Weights of a small segmentation model.
Data: trained on rendered scenes of coloured solids on a plain floor, 97500 training examples.
Rows from block 9 of the encoder, named by matrix and row number. Rows with one number belong to one attention dimension. Each number is 128 + 32 x the weight over its row's rms, rounded and kept within 0 to 255. All counts start at 0. Numbers have three digits each. After the name is the row's rms in percent of the matrix's.
# q: attention query, key and value (stacked) (encoder.blocks.9.attn.qkv.weight, 1152x384, the q third), inputs 156-194
# k: attention query, key and value (stacked) (encoder.blocks.9.attn.qkv.weight, 1152x384, the k third), inputs 156-194
q.43 097:141141102107139142125059138117150123101140189124158095153120136136160148116106133140135164115130119102146089171144185
k.43 099:182139117113152103189129107148166170127086136187130143176127135205144185107130140133073036120180098104188131098095093
q.44 100:129126105129112091143085135126133107134167157106124089102105161135165191091155183113133153084104113131173135116148130
k.44 098:126168160150102139158108121126064137093079168164145126144160119118109126108154152154170092194114148124132138133152117
q.45 098:151126121109167164101105166124105148165194120150137135150131095032148112144094127110109134085116068141116102181165183
k.45 106:142104117082058153151129129131081105155132078092169099175151181062110093159140173096125081132091159086142104165139127
q.46 108:144116109127080103133081150144142134153132115099133098123147139163164164128152125162104126133151186140114160125118118
k.46 105:105106130107110137195159125134176127151085104153085130118193157124164182148134193055131116124150170103167095096135157
q.47 106:078134127132102138167094215098110140161121112186101114113139117063159162177088110053135151177154169145122050070143149
k.47 107:141142179152097128133100114140102171118180088105105080093049110162082058127135076100149104119156055154111132138119100
q.48 102:143128117130176122156142140116169132147119136155153093163100120155142145113118137099194136095113094137108166088131153
k.48 106:112145159134066186051115143129175149174167074130169109143046082046089128125120058172112065146128096131147130053094103
q.49 104:139108181121157127124122110136123137107115121195130145172193127098140148144154172143086124065126106144080122111139035
k.49 101:148156157037132128124145173161104148084106183056169146129130106129052036148115144108074128111068092114095109175154200
q.50 104:154137179143115149113067123131155143073118117127160148145096157112120112113148131127098131101148134186118074129114138
k.50 103:192198145095133088108117137124201106134116176160173142128164143154167135098122100141094128153133108133142140096148148
q.51 100:110151109250117148120102147207110182141158133100132138184071134115128142109108169114159082094071113119168091084150135
k.51 097:149131154099092131169072152171197140095172114118193167124166122138111101139087104119129086101149103075090146147094072
q.52 113:169106160162142116147158134140116176140117139137150108141162124100157069120121076121154153104121141114115113089164157
k.52 111:087080090147099136102102125138089114148142094171139086104170121146136186091165104181178120179088094084128195129073128
q.53 106:154081147126164106116136129115126133126136150111156175153132099088134157125146129136161135083110127162107133131128157
k.53 102:137101107140145095158166170162141138156127182138090135176167135107120095118135081095162138098082174103137154181174151
q.54 106:094119173175111100144121093139137139125166129153131141105174119135136187128095165133111118168110157102191147169102147
k.54 100:163111118151154090228119171154105158185123084095189084110162103141139129131105165187104115172119142127167135129101147
q.55 095:143160131172084177120115129117117097164104151167076100080123152122113127163142167097117111136105152125131118131096092
k.55 096:159170128147085042112067146078140104206106173151137116080130111176150117110134100143090137138118107087122114129085101
q.56 097:166127113159172189062090129100177129179168128130156141139095124063155175137087079138102135144017097169115129084146097
k.56 099:140104109074139145097129126135103094136104143145164104201143198174138149103118134147115132148149159066178116166119125
q.57 091:130158144147108205180135102117165130122111078104159124130060106168189149115130122083085098136149049148062160139111119
k.57 100:119116121115132180144168103098115143117169130113146078152139171114114122163133122130158122147126114150071129133154162
q.58 103:119070211158088134092137104092147109148127063154126154099097087101147164121086155167078173117162090101127136139131133
k.58 103:155122091110121124180109146138160120132172145111120115092127177149104180147172096118101086180192162134142065144147111
q.59 103:144123172118071145097111186165123108146094097081133136153096148216117161132162203095134113151187157057140141155132104
k.59 097:123071148108078195175253134118123097128104134143149148110118151120159152170128158114136192109128120121102103112134120
q.60 099:101132161142124076112115139119145127162158158104108130119140151121081160134101104087111089137142130114201154135164157
k.60 106:159186118124103096129084120137117118098217126149169124124133161086124133142131173129131147124110111058125114187120125
q.61 098:187120129088136131119154084134061140145055160097141157133164110176131159151088165083120108194140127159120149132127116
k.61 097:158100100100125153144198130138100130153121086130120136157095082143137154105141121122091128149131124158118126100127118
q.62 096:128167152118131107123167133163092094114113114077176130136094071192107093138160155117158131130114131185092132111137153
k.62 108:092150159143162077117204146130135152089103147107138135080101178132112125124182132154183136129099092133139118041116125
q.63 101:105139097130129142150132137138145115146109177183132078059089144181146184132148049126117137107098119159116108061122122
k.63 100:175164158128162204136097139109116151179170154125125127160103138149166140157131101184124113137130156146097134148083183
q.64 104:112167129128101146171126119149089111067110182181091139124122113117115149182074123068091140186130160205113088095168140
k.64 110:133128154161155163125189124120174040101161115036041068163124127182182127145115105164103157157121194123154056164111140
q.65 101:129112127137107136192122086165134163092091093124175082185112119184172117125164121132126145103145077142145132119116112
k.65 106:063132127122060202153149154150103106073049137095095166137136130101164137132097092127138143150144130105104146142102061
q.66 111:151235111126152171175137138124110114147117184131137156187160139146142093068185119131119082103133185098103177153149209
k.66 115:139173134095125118136133065088121120133124070136109105114102121118076142143153143187097057119174120149126096141081205
q.67 099:173050127136127090107146112150132132143118102154119166091191103164149181189165185129117133137173087125092141147091127
k.67 106:179132105194139149087132176172125136122061110104169123166211114115098123155082120083139156133144142123149141123149135
q.68 108:127116110090151105064166195103137122107116163060167165155090107128153176119127149117165108175090125137122107125215153
k.68 107:149106053215149124116122117117117170106102145140073091094106205126102175171152133125123117081128172122155103181128142
q.69 103:154100140133158088118149141070135078083169119134094090096062079153114130166109124100089167160137114081154105126146121
k.69 107:130113108142101141200111116165165140109165100145130184101115117146165147131139104124116154133124161121095115112124124
q.70 102:083151095129110128036164105189146075083124074128095098145173130097163109162162115126151105147149150099087110138122155
k.70 101:166129107112148075221065146134147150136172189068146112117176086091139117093147123092124122091091135119125161153169050
q.71 100:185112080117121060102151105105156118191159172153120166156111106092193164166088109122123104100142208142110133165118146
k.71 110:125140116075093123124115062149120154135115122081088184076137132101195099121143163096070109103117100108121140041203162
q.72 104:132141098093130096122071129099122158177107091068118135115105116156086121168109096107166104120146165153078169143100144
k.72 100:103136102117056132112119106155161139083168100089143107110112120155085142122144117106068141142105160089110173165108220
q.73 106:086099104160098117117143112150102171128100142100106166130088117133121154164103154070130164103123199163070107146085123
k.73 101:171041162134153097132120134104168163095109131116135089068115091150156108163106144101122092198097128090127164106140154
q.74 101:106144135090169125169100103123098127107103115125112104125185100133147113174167141102143150131132136080127148138112032
k.74 103:166140082064188115141106103168142152099081128103142125153158117096187127148140142176141142167137060150145102159115079
q.75 110:101104117131144075070153144160096120108130109173180190072110123094130154173100126107073120119119132188114156122111125
k.75 102:081148132127151148109201150143113114125171103092098119116136104117156119062098113165130099121093126147135142139098082
q.76 099:123162104114188164052194139148127094096122157129075151186146094159145136073111119150137115127107100071081157121172160
k.76 105:097100133113120086136126093142122174153192122174122054066069136125142127087105169157131133191164121161092124118113070
q.77 106:119108117140142081090198120125157150107158142100112167100094126173102155170148124175091109092157129123118135147173166
k.77 109:172114176166135138146119149116156139132108135152194164087102090149152131128112161080142123111097123059102132123215185
q.78 097:090156140188121157164157079133152186133139124104085099170112075107123140139157152113150122134094083112136130172114120
k.78 100:151079050164123153136117158155095120120158105095169132113132141131160125122147130105061060162128161158079117130110119
q.79 102:132182132138130148147111135116090192097143166110165081154197211105118123137100156062114089159095119173120103159123154
k.79 105:121097143105156113170084140119104072176131129155111056123162084164163068118127091162100143160164120182097125103106105
q.80 101:091144166080115135117163133085105143093130153166149137093158143141199159131157074219081119173230127095096130126152100
k.80 101:125147145142133142150161106119113155074170104135098095067101121113111168081138136169084180130131173120127127115125090
q.81 100:162090121138090122119167121125114121101139133112130146082165136102087099120129083080104122057104111146114138161129111
k.81 100:134114139054142122155100144118131081204158183111129069116117157120102063119058101098114121095133152127154150100106148
q.82 101:119101103111124114086136114077087097145127106147106098145100160111189145148161104130143075061165148153149169151097127
k.82 099:103182136081111158154110087113140147155189150137162074093143156124110120133170099071157148120197040115171102114109116
q.83 102:120163149117071161137139182117154154168049078146098173139085130144139053149089087063121174110097097080112148107087129
k.83 103:082099141081038158064124145095103108147092147099071146123100180119118152127144121115116188174131113125091172077187172
q.84 096:062101099180165121110133154073153116144129169141151180130128157097158067123122136102146132132145100088097087100114127
k.84 104:112171133094173087116151112154127116105177158132112036127158201167111104125095111120123103158126104104101207150133069
q.85 108:123117082098122166194122135164110106116162154097126146152116152077101091144045127106083083059148060127150086115100118
k.85 109:085129059093163150149087131119136143055170093126125091167139133167143166197149104130198134098121162135131131158154146
q.86 105:159070156156125106189111125104151045141090115144085149106151085125154134136118119104129091176108139116085121145107127
k.86 104:145103072124132124115126098097168061099127147098080116100119112121173143135102163100128064104138123141103202071172101
q.87 097:132148109113136132150132107163122120111129116148121133146158075152120116134077108111178118147114129137104116115129149
k.87 104:051172127176102203172129089160158150066147141099128142081180128147115141114084121090123156112149162113148090158141079
q.88 106:086135127124178120184175168132093126137229149157123089113146078174115134139111167131071046098094165104112099202125185
k.88 107:135114128126155134112145153128103123204144068113183164112115104113128121155104123115167160112121177119105097143151124
q.89 096:116153111184124132140163130132108161110105112098155092129186116123095139124118153074107135159145102154143144094182137
k.89 094:138150114102171102083125133139121149132058115136120096134100187193120129145125109168134136115129194146195166104063108
q.90 102:115166206169172145112066095129122165135160102112195117078188164133132070154147139126170030075034106133150094177112184
k.90 099:060181137116130069180080071148121160143114087173141114078132066139053143091174137095142166149129122143097083154122118
q.91 103:152131128084106224139096058177140150132124147152140110144147152078133127110157147135202131115119099102158118085165163
k.91 099:112101138154172139152063116081140142101137091137140159160098121114103121114168135100115157187125143120147097130126156
q.92 104:123126138103068046180084121141114102118144089110105159157208196121125116152131116113158166106101169133122103113142083
k.92 096:105130072136142162076120117107175077175179122123090131150083146108126100127124113093159103142130110155107157121122136
q.93 092:137154107109102133106152118111102115114151081127070188074122130183107084120057092105171161152149150124124126113133151
k.93 095:088144101103086081150126156149113139121162153177117115168132178173159120143170118141148136124132155190159099140120143
q.94 105:075166142124103167221169108162172158161110113144057097089168161132132160110197138129097090150104170115071124049117147
k.94 109:095071065111133142151132074101178090147181093167137116150137117090135125130106117100084042139105094158175149066159116
q.95 099:136131195137072160124166120123121115148079123119189153087148084168177169095126135124119059124140057119155140035128165
k.95 100:163117103130103123161174100152101153111103164178055127175149132150143151183176131097172116144143145101109144127129094
q.96 103:133121117111116093101122104156147082086125156107127094149124147114132189130134061174128090086143081167120123140221126
k.96 101:143105146129177116143121137121126105137207096095114107072141099111105163096134169116148124128095070144147069132136109
q.97 100:121106065154119173097105163139158118157146116135056138129122137146092096111055070127127095106062151127132095086144103
k.97 103:152090124133166130106105144094146094142124138140094164132153137117159128138118068090178115173095128119126088151186202
q.98 097:086134104155143174098155116123146115142129137103190129097140132180125092118059148123099184151111084073076146121118153
k.98 102:179126116125143064091139154119193132106116150104134133130121140075122110139134121154046113090126160117129091170058124
q.99 097:187157129156130087172135181171116116085134150125105192085095169186152132151213165117119171117093122153085094120121154
k.99 100:141122093096130128123113081090162113137110135134173109059139176146199127122108122155144099173149152168172121148127075
q.100 101:119097127163057110147085146182133165123086138155126104164105123153074118185161101118097173124146088135129112156110157
k.100 105:105152196134119153133138105116144087095106154088134143150122087167176095143090147095113081134129121100145059162145135
q.101 103:084117087130228111138105121148155109131118183154127127203111118178089169134152148132143138135058182116195035086144094
k.101 104:185174185112131109154154114110169086125140101182123096129191147157182137102139153128157063133153129043154096096213120
q.102 099:142120129101081136127131165096144105135126168092103130156134099122052128146138139141174112076142088126171146128071150
k.102 101:108115088140120166114109102203130157131181179164112132133153116125095232138190124149178126116159070131139094103104127
q.103 093:147100133097116119135143114090157097136101134135137141112110137160111106196160201131117098122108196180114099145111122
k.103 099:088106136082107093128146087142126190149141125183164136103159146145183061140114100164123077098087082084111154165160120
q.104 097:077160148101040100172137120123108183166081178063157079080075148209083156154128176130077095111141142105118189133125196
k.104 097:184080099147130074160143121163156112050108120142175106143106118135178131174198100076115130158109151145168125087097155
q.105 104:143083077146158131150092182150093067120117093141164098152139093097210108130104135161105181119176186143176134093137156
k.105 104:134135147118109216132113112077138116114195166114150086116165160112030140110126153125107102142067136090116081128154138
q.106 097:186081151092198112134165120108100114105129035135130135102077090123126083115060086158091085122124135191137133161098053
k.106 099:107154159086137098153116083112106116131096182101154150134159028170114100132119133115160101114129141148149139157107126
q.107 095:139115121161201132178119117099120083134133129120130110141137122136157178134064116199095164129158112104132060163080135
k.107 096:125084113128133140136174142110135092150115124077165111080116074116099132146069187163139075128093088095123092097153087
q.108 101:122106121180131187156087154131127112165117168160059061105170058116160104137142139195061183116133187155095101093133120
k.108 104:064108175147153184124114124114146041132124106107086188150141157107093147087078162118128073167129189143148181126150145
q.109 107:092174180156202151140159151150126114085154115125154112074207145116150126086112142189136140130151121099178130135117141
k.109 109:062147125106135113117133138125139166188152120100113123120092148137091136066157142106181156182213104086157098159072093
q.110 102:156140118096125147165132110121108070117155069156122128142161127068111090096156148123104094094107167144092140152128136
k.110 101:137115130124116103102168183092073056148138102127129112074117114193119124171211089123118136159105134124071079096118111
q.111 107:132138165114154194138128165090117145231120147103134113139123136103120103140116105069163052178075161121107083149144096
k.111 107:194097101160109165131161104116157115089089087136092109113147132133184074150186165159102136037044124117110146160152133
q.112 096:118123139142098137159089108104083116085089125153161079177204115113131076108183113116131163151191101120125151132155077
k.112 097:172138135080194106143143178111117154085125141178206136211176152100090097083117125113095103095147136118140086104106131
q.113 102:175105164140160112112096130116121128106088125147208110120104099166116140129098153147124087144133163102137136148111137
k.113 104:123160122142095162184109119106101122157068097114145182136129123150155165188084107127158167146116203047150124097141182
q.114 100:154146165111161134188126130153150168186095189101173165186133152144146124119136104125076097188155152142127174112124117
k.114 101:051186156055174126084133108130203118124096103139117088117152103129110122156136136149129101062090127087152089166090146
q.115 106:096071097180148177113193085130138105060102143133136138133159114065104132138110122125095094148158106159146115107118134
k.115 106:167110157152128176173103102097121080157201127082136057116127127087165135100184141107160139119131121129132110082142108
q.116 097:153123107131137133084150109107109117158122160100090118153138147091125069127110131121119105089084127141107162076038137
k.116 098:142089135134176117119131072131133141100150071134084037141111195172147096148109166119123109141137156115054145085161190
q.117 107:157124124089106174144082142126131127175093121183143146115101157109093144139133103155128161096081157168162134142153125
k.117 109:135161093145079088183149113087154076151127146126160136140100146116117138157112182133116149096092142160139120127179135
q.118 100:101116126109120150153112094153126136126131123115092135091160125127103162145148096141201150140091097137141096142118090
k.118 102:095074165131064071157144116130187147124104054155180104133093112128117127094185158095122071124108121126123132125124137
q.119 103:084085170155177133136122075097099121078088157173112182128146137172166133105112136098172155092139133088141057119107152
k.119 106:089138150111133136139067128171109149143147127086126081055146091165097132086073189155130130155149115045155110167121102
q.120 104:112111137099143131166061153087084136131123146103116141162152106141131098200109168063130128160130152185176150172093112
k.120 105:127157146140112136108102114150114124097124111084094153090172144128167154130129116176098146164103112125162183115115148
q.121 094:119131116053149196143138094111140155156137126094101096180130164169116141118102138167123067219127111097144155122160098
k.121 102:074086140094168102148126091143080108063108134172163071177116122091092166114153140192067174132125123112140086159096157
q.122 100:063129127154116155059167091111147136129139134131130140079141085125111145098177122155079086145087046136117077106123166
k.122 107:134097110115089109172108142117139099131104128120196118154099076128096187075121121116120167137120092148174182130126150
q.123 098:128112149115076134146111087078158128154086102087141187126090181141183151153117119143112138153147072118159125146212089
k.123 102:171156078108117106080139126157117146080118108173156148140133108113098128107170154083114106093141109096099172140103084
q.124 101:154143107173153130109089115191122125113106103144137109047185099136097193157109060108103145137101139116099125160162156
k.124 109:142133147051122145071099077136108108116139107164094075154084108161141149072178106130130144171132140162132088083210089
q.125 109:133177108094108116099183147098136122189156148149152133160053117069147141151121147125110068132129136096161177087049029
k.125 106:049171141132114114122133190181101116088059153137163132191171176134163112157117153156122145076130104116174133179131168
q.126 105:134144091103150119097118159061158104090118093109064146158124175119154112134139112157123167163123124129127150177125166
k.126 107:093132127162176122147201130094143068150120194109101089101148145148119080161124063180161139105103181102071137153127177
q.127 099:125163155152195133178133090157128110118148142088079126201174102185152159112139088152134101132114094117150081105128072
k.127 100:094163161087074078135167124170120144110084117131134131225126128083171069144137160177146156105081112113092059113103164
q.128 105:159176115133141181163112115134119123136186136080179118120104160144194134105093105179138118121117160100104160061100104
k.128 107:123184086088124084156153143144185099123117180134130068130167163133172125147114124117068115154170163119104112117145183
q.129 101:074106132155074210089101083157166134184084138122105139121083131143145122159121134099088104117092140123120177124115165
k.129 099:139156122134128116163192142092159145088132122157165131101133169150085131113089142090140084111091160105124150176132091
q.130 102:137152138132185142167149105091139160166120130079157145149108139194170172126129145134147148153139145111096140174157131
k.130 097:120124169082153102125163129084135083133097143038134108106092140122166153088082122151127116165088130114143151112182174
q.131 092:132055092099175134138126089146129138128108094174084115053122140125091174102141115104093162140087121088151132155120156
k.131 093:108157101082144181103140098133166094067080107094061111153134119149146119118093100150123168157108128114087193102189157
q.132 104:135089093080104123119149091130180161166164192117119168179127150078146119126121108171122128116104134129191180114149091
k.132 103:099101186098131165112105178085168107116139185115145206089135120192106078108153132115158133117126138187136071163109114
q.133 092:120161097135088144072105162175107157123201126082137163130121177164150176130131146129104100150074151144141081111117119
k.133 093:113081086131101173058190137100093122108116113145176147142167141134117119148121127121136113147156124132142124113156133
q.134 103:127116191128104060156101171148113119115109101130169140197151095157085114151106122120137109100144120178153095122116074
k.134 100:157169153132151100156089167086116167131160132102116188136109130115195056186131130065101089129169086160130064135077096
q.135 096:110154142112129104121095186152151140122169105122151160097163099169136104153110151239111100111163134160086125172178170
k.135 092:132100248180175143163133133141150148163146135099156117150125136141055155148193183137157088130162133097169082150174138
q.136 099:156166094174111135136180129065070131077089150122144114124165127111087153138151098220116123143135143077131052140136132
k.136 095:084129142090151077145160138131171146100159116125103136144113083120128120102124126173187156072151151163131151103129149
q.137 099:123155182118145131163134163105156122122175163128144159040076178126190119123073103137159149144146163156116123158112074
k.137 100:129146138165116190117131129104073159159105158067064130112135171102123155090145121127114122148142103095142126091134071
q.138 097:111161086127127099130179139115144155117152124131120137123163119113146081160105112175133127110144136146109076127130122
k.138 100:134087135123108059144215081122159119159119154178169144125133180121170147113172144136118102145208132085109189075095121
q.139 096:130136063122100118059152106160075125079128145173179119105129077092172134103130143183180185147112120146164147137115173
k.139 094:105130115137130125138128125120096141144143108204124132134149161153108064136106111110109122142069103099117097116086095
q.140 104:110099123116152107172085138128123114127062126073098163081145124123122131132125142150102150109174118124077122123179178
k.140 102:107138135180183110127169162091157161102178116115100130155172151130160112099105112114130100136110080113121137033145153
q.141 089:109088132166142145073149119086120200185158120092143130122136085128090107105116140085141112033117077121114199120125146
k.141 089:157125116149117100092061184114157206140124215160136154138168172198127172115073158083128173105108132137134104197153123
q.142 100:088104089129199122160149146164117143102166168145071124116116141148083139152118114104168130112127132123183121106150112
k.142 104:162107078106065123162084102097075152108106089147121134144093150152133131165106173093166180130148093113111140173112136
q.143 097:130125150141189226183156142142128147088091103137096127099108124225114176109102107159142158111123129124118176116108088
k.143 094:156133053150125091129084103126149159177152162130059121144120109132143133074153124090120180171082159144151149120148130
q.144 096:145069131123173160144108117168122103157097057063080073086119130085073151147111110146168082106167120141089158142202124
k.144 095:110133131163141129159133189072142072135182104123120139181149138146108116132107079113095143088085132094097120162130176
q.145 096:110115096162163143130095152095122186124099161085161153108152073096109196128129119186127070122104179131157106137155129
k.145 099:114147169137137149132079154135148136079154103175105102151152141177160120062172166128153175098120134155152126166107059
q.146 097:159098096089118180050076143123110100138125143061155147138080064154155219143154120157083154118133099153152129161112126
k.146 097:136129119091117118137078149128127108113111093132220132144157138125161168148138125143111085130167151076120170129189097
q.147 096:193142093085162118122140117068136097163115141197116167133157183125084120153098135109123184173167149144144121099062138
k.147 094:154102137089153125055094102099125151134077130105165069054130068088146127144097098136093157184166063150163161109178114
q.148 097:088123103168103129098079136141088132110128187096162140104127154147180138142159134135124115111123084123149119198129087
k.148 100:109104127167125150107099127102149062087134140099167130092147162147176135098137165082130101185151136135137142110145170
q.149 095:121167086171168110099157132157153103154102125120133145173197085137101163081113140121155119135152099106104176121131127
k.149 102:170147108121100125121157174132087174151149148170169126069119145153119160158110115148142104111089177132164160114146114
q.150 096:137167120134093122135132145108139085150183116160102164137178137203145099086121130064161105161160138151092176119167152
k.150 095:140125189197146092142158142145103159134134155155086123180171145193068161119164094121146140149135149164086173159151165
q.151 096:161103107167128210073169120121143144138145139119133135136022103123156116097164117162152111145142150093192178138137141
k.151 101:143164144121082135148076116129104113124122170163188138140140165122099114175065170138157115099116210127153107201126230
q.152 100:180113137106107114122066116089134147162159124135158130124182080163085135142084121069166129167165139147112118090118159
k.152 103:114096116118128165112136095121056090145132157109165103093171127209058177141130106155078144156124128134210163194100127
q.153 105:125135127135154110070171086125086107172101114100111117069145150114111098126074110098073130105119220162059133170115061
k.153 103:083135054107095080104141126123106177144083142180142152139154086079107118107106109100125115093062068126156095175133150
q.154 102:159120151135154166136083103120135086119183104143158157150093122124155152150097122151092114154172118146111110145190143
k.154 101:116099115166110153152159189143088094135121143119166123111121111101155158144151111134091113201106052065164166174162091
q.155 108:141109103158132097176154139192111117151103168095127146107111109139104127112149083132151103079175111091128112146095178
k.155 115:166093120096113123135132113090151051129129119141140136133109063082137116180132168076165177163091141119091069090130141
q.156 091:133181084107093133095123143111139151078069112148144089138123069154098150155180088162084116138107093135152079171067139
k.156 092:148130074169137094170124097129155122102107073111123128169161083183160099101139180115016108123056087112110147109126121
q.157 101:093118161085154115233097134146137122119124163166127141134118169129156103109177094122093110113150094130119091177145158
k.157 096:118113173107170131097130098065140145069139129116145092190088133098150177128111155156119139152099176070160070104141144
q.158 100:037117139109115127123163130160099170102152129101152118145117162085143122071148130142176140157126183140082132119123106
k.158 105:151168152096189149191034085077168115122142165100084122140129114108148062098125115102142145113176121146130146122109119
q.159 096:114129122069117091110119087115089082129122136158154156134109135148130181143093060123141108082102170146120176065135111
k.159 101:094085191108099112129154158123129132134127143125139118073141128108070135141159123151176141125133109106097206173147149
q.160 098:110130185184136125123125143165037058134129107109136116167139154135133100148092102101211087111100183106115119143103135
k.160 093:118108118122145113164171167141153105041079113122140155074116102195157101148121101123112197150076159093118095169122163
q.161 103:124171120161133089082121081181116093115115083117099135122164100140089085159173125162197127111162143164093160197129129
k.161 103:169120143128086103126101168082109119129175105127095155161123129162155093125140138101084160168125183096121100128150108
q.162 093:116139116138140118153127128123166192100132123177132132159093108180168149211198127068173131121143168179188115093167183
k.162 088:116152103121134090074126085152102130128088099139150128074137103136135152094147220112039141104140080091083126111119118
q.163 099:162114109097097140131145163142150167164129101106120064152139065112113134102093129155147101158174132114121166132154107
k.163 097:146115106151157089127136146064073153142131104166125125093109161133134056126125181096133135082064148123126158075153193
q.164 097:073089100197096058168126163132107153148146160177114100175192111094188137126151121131063099125082120077148085124180127
k.164 096:103098123098104111124093145155163081113085123115107147128147076119139068084124130114127069133138088063166169104202120
q.165 096:116136117120112092124091135093092147114134098099164115097175112081096142094108147054132151108130158130067156128109137
k.165 091:118100084157081107164140120099105119173143157168128103135131111143125134091113114135135169101104053123206170163131149
q.166 099:101139141100153107160121160176105140130125158073137139089112124162128115147093154184047079180147124159119111125097127
k.166 099:133194110104109181071116165135113129126064083124132097177129096090168128108121135106183120130139098192089099156175074
q.167 098:191153147118173118179172127151140139090111126127094078056098164137127158116153102092210125103154149128032094135169088
k.167 097:129129095090113082141144163057164159057137155126210172129181132155153114154098115166150144116095138096138123151130078
q.168 102:143154129124125164147140126080162067110145128060099126139100111156167088147111170148167100146177125160162127166196172
k.168 098:090136080074169115114133185118091125105104120124153092169110201123142187167151156121098071152094133093074080102153190
q.169 088:148122125132085115160174149139072145108130179126168146114131113161099142098111127110126109155164036163183088168145120
k.169 087:134084172214143138132153111145094136122102061116122112159132124136142150121084110145162150152158069103160132120163125
q.170 094:183115190132086184086135143098151092127171146100163141116097114100101177134092137113098063136182099187109133120172091
k.170 094:077131115104137105160128148144089175194151127178129114113138162165106156118134130092158197110107126066090125138150174
q.171 096:176154193105110102169183074112135082133113163098070169111142087161112145192104160106185123174136104197103115075146174
k.171 101:134121100091113143139102175139092149134143186113136125119119110075148148124201124134159130098135166131039167133113105
q.172 101:150099140117083128108125115151105163152118124141111110156096156084143157134110093116118091155139102154100095133137162
k.172 102:084150142124129070093157080084136127092116120136200180140086077119113149075177100117137197143161137113156079174152112
q.173 103:081135131095111167138089136135121110153077046115153114169107159098090146112198144106139137045171193130137132113084128
k.173 107:133172162089093077108127100111177129123163114118104102108096119106116099167093129115141121094117150124138147137117157
q.174 105:113152159132135138094087150166178138160154057127180167172093124137149174226148069077153163084132085099086098100118114
k.174 103:136161120178132161081187135088079203191125104129160201077154103128159139173114086092177095164181102103150134184144107
q.175 104:110113136126101121129075119121073122181169155189171114144134123155160149131138081159090067157140099138177110141136136
k.175 106:155120124094117162120126120121152060096149123146121145166157102058139185112110125144115136131147065131113104164103165
q.176 102:136154098114158154159139125145123133104116108172124139109074093088147093043156097171154160104191111123117132129104144
k.176 097:122110143075167158134101136085150202134151116042148107110165172123165123100110088111112163159100093090098100145175147
q.177 102:130138140141134174106127138118170102180130112163164137139142121156084151093148063151147119118084153159122168171124095
k.177 094:078152119129069193163102215116131132154167156149137155112100149145156152123123152147123165149080119137092102114146185
q.178 097:133128098114194149155137042129101134131120119222151141117119112124127142147134120108117129141145202121221130092127102
k.178 101:132138123062130108115132091109051117118172144142137176108136151127148116109132164139064116164116150126109118180175074
q.179 093:110123156085118135129150148095117167083160098124198099088176137094158129143143130126148081141137094142135169098095144
k.179 094:146068148114143143137176066179100056136101184111120102103152106115107181117097101102128112137160074083148110108081198
q.180 096:147161118108183140136117086159141117157099107161077126198178065155134087196125151115111088024095134105133072045130149
k.180 099:096129119112144085069147125159115120097129157082135180149093140179194126116142113148135117148077115115128096119087127
q.181 099:090129068075090115181126086104094140135115172163125175039086125095164099148106177106090097163165164140143117110110138
k.181 098:129114121124147160107127101181129124162136190110119118149116086112163173173135050188112118156121116194187169113103144
q.182 099:128141143108153130102103072109100136158152165123123125076105154128094076129149138131095111160104177119150124085125130
k.182 101:148166069128102167106092106176146178176114134122150133106202110174210081023109166105069152155189091098142081099093160
q.183 106:157135148126135175117105124164122131061143105129170127137106070151125102128085139068209068180128153137130128116201130
k.183 103:071139124205171092104105140117120110146124116153125174112136128157128076141135157074137164152169094164117125160107150
q.184 095:140088104099179121090147136126095077106124099116114105119118079161097148127139132144143140108119083195160118137049112
k.184 099:130155108134148134110099115139125105088115138101137148121114163105205114105151155108117110148124093171152096127115188
q.185 094:163140115187139145123128106155107142115104100127124076181146137146118082142148105146140094138111091137116037136093126
k.185 093:147141151096113121121125123149154091123137115080053142061110167147132117218112085146098101206140143132116116087035126
q.186 109:127125134167136135130142137151110158147178162110126135137170140145155096080181131158146094159112130133174172115150099
k.186 105:102170147137124050100102183142126135171110083144108147160070139151147117086110148151160112090138139113119129108157101
q.187 094:096143112146116132107073112104098178245072192086101073157176081125094117119143142157142106117174112107106172155135158
k.187 096:100119133160057072131100130147134149121132190150123185138108148182117150134195113106124104101076159150158092127132158
q.188 095:171141157139128083103143053104110184150152120085118056146140183180115156105115113160138150120156106122122146080130085
k.188 097:107110086088108089082123112129124146092110166107149181152116168142193134142159084124153122117122111208185145162080105
q.189 091:143125162103136125043105149153053158104206074095089184160081107169138151142119209195158142118095101183117102046168108
k.189 091:143159059126103137169163124163135097141137130133112045114090184088090133123121103135143102092139116137100168125122095